A small masked spectrogram model, trained from scratch.
Training: 11300 steps, batches of 256.
Rows from block 8 of the encoder, named by matrix and row number. Rows with one number belong to one neuron. Each number is 500 + 50 x the weight over its row's rms, rounded and kept within 0 to 999. All counts start at 0. Numbers have three digits each. After the name is the row's rms in percent of the matrix's.
# gate: MLP gate (encoder.blocks.8.mlp.gate.weight, 1024x256), inputs 0-255
# fc1: MLP up (encoder.blocks.8.mlp.fc1.weight, 1024x256), inputs 0-255
# fc2: MLP down (encoder.blocks.8.mlp.fc2.weight, 256x1024, transposed), outputs 0-255
gate.290 117:397329542456432607516492489489447483535526480446511465616437576502484475481485500489491530494571509462539477512435502487496526514531428531515550535508545432482520483504455482497608478539589510597518545483540555458521425509485451602457464443499553488408477519533504553462472514576482487538438499455520484452517423530446519439554479503557497453503576508483529497399633546582527478442565464440573559518506498475468448516511525450562477495549511497502520601418491398512499547425490543507547477534407549514427623506466522509496563400409428415525471430497483525402581422495479445422532539580584536574481506517462526575488492524577486453500524593523497541501529524521456598574498593496595434518565449506502506496446457478570523503507605568464418460448541520504508584479422477
fc1.290 129:486456605479431602525470478471403479536493420411556470516460522560405519543485457568450461539542538447577440552563506503424453546519473551561502545520505517366559504472518541416545474523572571470544567508464541521530545566511518614470503472458523545530494498456453485507533468504449499548486508500471483533430512470535524482496505552599543609519541560552576460497499514568552435471485524535494455440508449538463472545428573428489588437481484487593561512442489491560485474491482498499509461458418538449442546460458429506553516439536431488519521508495416529449525466484406435402474531513587486428490445507394480602500414393520472434547512460551507484529616462485458531562572534564473399425527453452452448451588475527611450509549537548604504535485604480406483549516483420
fc2.290 111:476445504450507577395548466525558549548493476511479579481465472431454523534511443483504526594549427519434515499557382500716540580563498481470492468443547500463508437430536497552538514494508449557580442490562450507443425545530526439482513468533476513513466501510514481606468564469432471523488500481454509353470510496473605524526531485520402503545480476533545516532458495479432555470477482514491493539498573517562511447519473452573568450397764512442476432457444588379395567509586519565520563484556552485595467496474468555515464521463472535541537560516508471447492525507521487535516471503463459569476568502463507523576549450498440466502508577418499479496532475512563506501536444445553514528491537523491523451592472483484507505591468418447505442484462512569514490505489467
gate.291 039:467480497499438474438455438485476536465458487455531516521397549634464494450590531556520579432505549527442567486502509481502519570485542431532484557501429468467564529568473523504500522482441497594552532411532542493441439475417559445480512507457409523510422568518531474470456385449537537535514540515597472469457472524470502546511482484401417455448413383501519494575401591465600471507434477467547508453489485457486577466448471550552564434474413512520486536617526459517431555488392511524553499523563561559450557483388531468494496453492505551463571502485495517482514542485489555567418477456441518546659479575516457564456529507517436562542425517416473517491463536445508424516565521421474505539500531493488476486473534595472440540477423436552510509567583442410466578509509588
fc1.291 034:574451550512489594528491642496422460446436556517584558490481550447564565434365479464381460505470568473526483505531406575513473477453441541446541513501457447544533561535514593567516542537494486484471454474442470488519493563544544421450459526366505438506600545409489419543439506485490470468485518491408525512351563553531465577392534540550512530582383472518567447486471530484493591492499504486453552426565454498559468519582516486453491473532455493464441515469456455528436563428529460498513531519445449503541499539484604498489485565544505515502447554472538493559563449509478585469476482448511505405480466505499570440490526542519554496446501504501504536554469389500492506468580524480505506501392467467447350525520518520489529459453384532479519553521525516522535523597501605
fc2.291 031:506441534442412495516478508511448542493485499485431559475617488567562451530435479516491616516510510451510464462545552555527503466419473420518471443565457461534489559616531487472506469392449554540541525441567547331476415447483494400551554483516608554571482523498395512494421419542419472520472591530593554636524485560433533562536501512432479517539456494431507421580516555641498507524530534460568494571474502500585504458532543463459501554531547461463607435489462442481531521470495494469490486519553540432512531509485538490484495556502561385467518442500468396494474458487557432498493493415575494559537460476479455475480528494460397502484501410489453559464559549479456483400429493556542458550543483532468486485458424421550503417480425481453491480444520527482486526463432549
gate.292 194:497505427454527505439510546557439410494472482538514493498489568559488522523507499464543506437556484475439508491484526487511505531473598463525421509604499527503473452475465508528432496380502488520434460683397447550518483526443560368483572526548477477534538527493541351528517377489423483479531503622483496494516605513569450511530406523527474477501475543569592508577512540428430436510570443460489498437503456447512499468492437520535487447524489408555554506449578427479597521399500498521574503553470482572422483474467522529498511548503552466483461515531526587534426530463427541513440481423453477474532460408475464560404510411503498416507547473531495502456475462529474517475389545510490536441490455416563456583521518501524579454564548530481512551564595530423443427545432458
fc1.292 214:522553516468430565552488531444506580476531515462557583539557511452487526465468496503482494427435440421537562487536503553516508475525459513526574535539556456525539495469616482514438525575530588515523530427576576596371547491495500611522472524499483438444485467445546502496490540528501405489480501434419507469454470534574519516482518422455497524527431479428440458447441433600551604465411474575543477525507441530448486462521555433525452527462484562529414528521549491466492445498435385421420496418564604404498456514537565405510521451587488466544454485500435438493516465489559507486503527604602476493525480586517455514550467557569478601490512476550476505558562466429522445515544480470492485514554576541407510438474439645498522510375461470536486466470465409576466520525528481
fc2.292 204:524491510536563513523505520507565417485512500484412409441444509588508493540565432504521585597517545498474465540556468613532458516493452535615536515520524392423465479517427465523433459422442437506552539530505405460513528508613504468474476440533583568524482500507511493515530496422394458448503454415454440551570537566504476519468475494547473481540439473477493479436465483416540507486471438454574510555397579595607468515397544515511485442529482515470483518493574474510503614510504514547621488519452514495555521509601424477496579593493567525498575536558527506467546468546439474475499454451547545437538452448399586424412536519485528530519556482587496461540480499404563462558450427463440536467493445501453506487440585551471465483500472490604503434522532584498448443565558424
gate.293 077:489524569469554523515482448529476491518505550497509495480429515524491572498536412523513459395463516543497510519442556468461553430455529611549487521507477510542527495433548492538507495542543447513493505500511624540671483553561426402544594503528602589452388555437516524551494466482473552571498427461481500409421457505511344507550546485493505542585570465501493491506458419528524493442583480520531464438471573441419496492434492514589476501427465458469527423452562412476549558444427364524581507456485530423456440525486508472523516447455532492490522442565401506532447484539450522432458447424489524440522563489558489465569446549426519481552514459508493485520376481444503396549488486448563547497457465502586489557523495495479410550489518574477521448372523538460466451512451484
fc1.293 069:520448577477495466538608537502524550449496422487470500488553569565459516491509509506570479568552514461505451481501446584553510590602525432454455601426539405547517499478439515538522566499544510438489453524471434455425511511514551540407524532465435556573489498520500403521475529515410530479514543445439478571517548524491556438446451503596524532485565532459447394516396532511557513456458495473520506525526510514620564556502506474472554468430422451540492561453449540455531439483594540449498527496502502490462503497509426526451490562459504528546423540429657464479466592432572556471520489632497455579511470510443522555463597490487448616452498473430520438518572541476633498496489462497494470576496495440459572470416535502517543394506432456539544522548447518497465436462635504
fc2.293 062:501536419492414535445528530571474528552465522513509485590409466438519477486492387476504473496451502557466527474528529442381476505482537550558483438481483578492470420546495477466540458403528549427516422393520494527599556331539472491587462393519553445482547610495505512518504492503537574494458460473556511454470370504465516479556551525559493537534549517580461490481517482493429441560529525605514502455632431553551473420496540532507524568568420512497464521533505450546518493469414478633483461494454524480464454495622439521586475529489488443482541396558460557427543442407518425457472529402515476482558514504408507520443448485528551529488518505470546410540428485520483525480462504467537519559433471537556414499568535491546530532511482591447427503441441506545466501516516577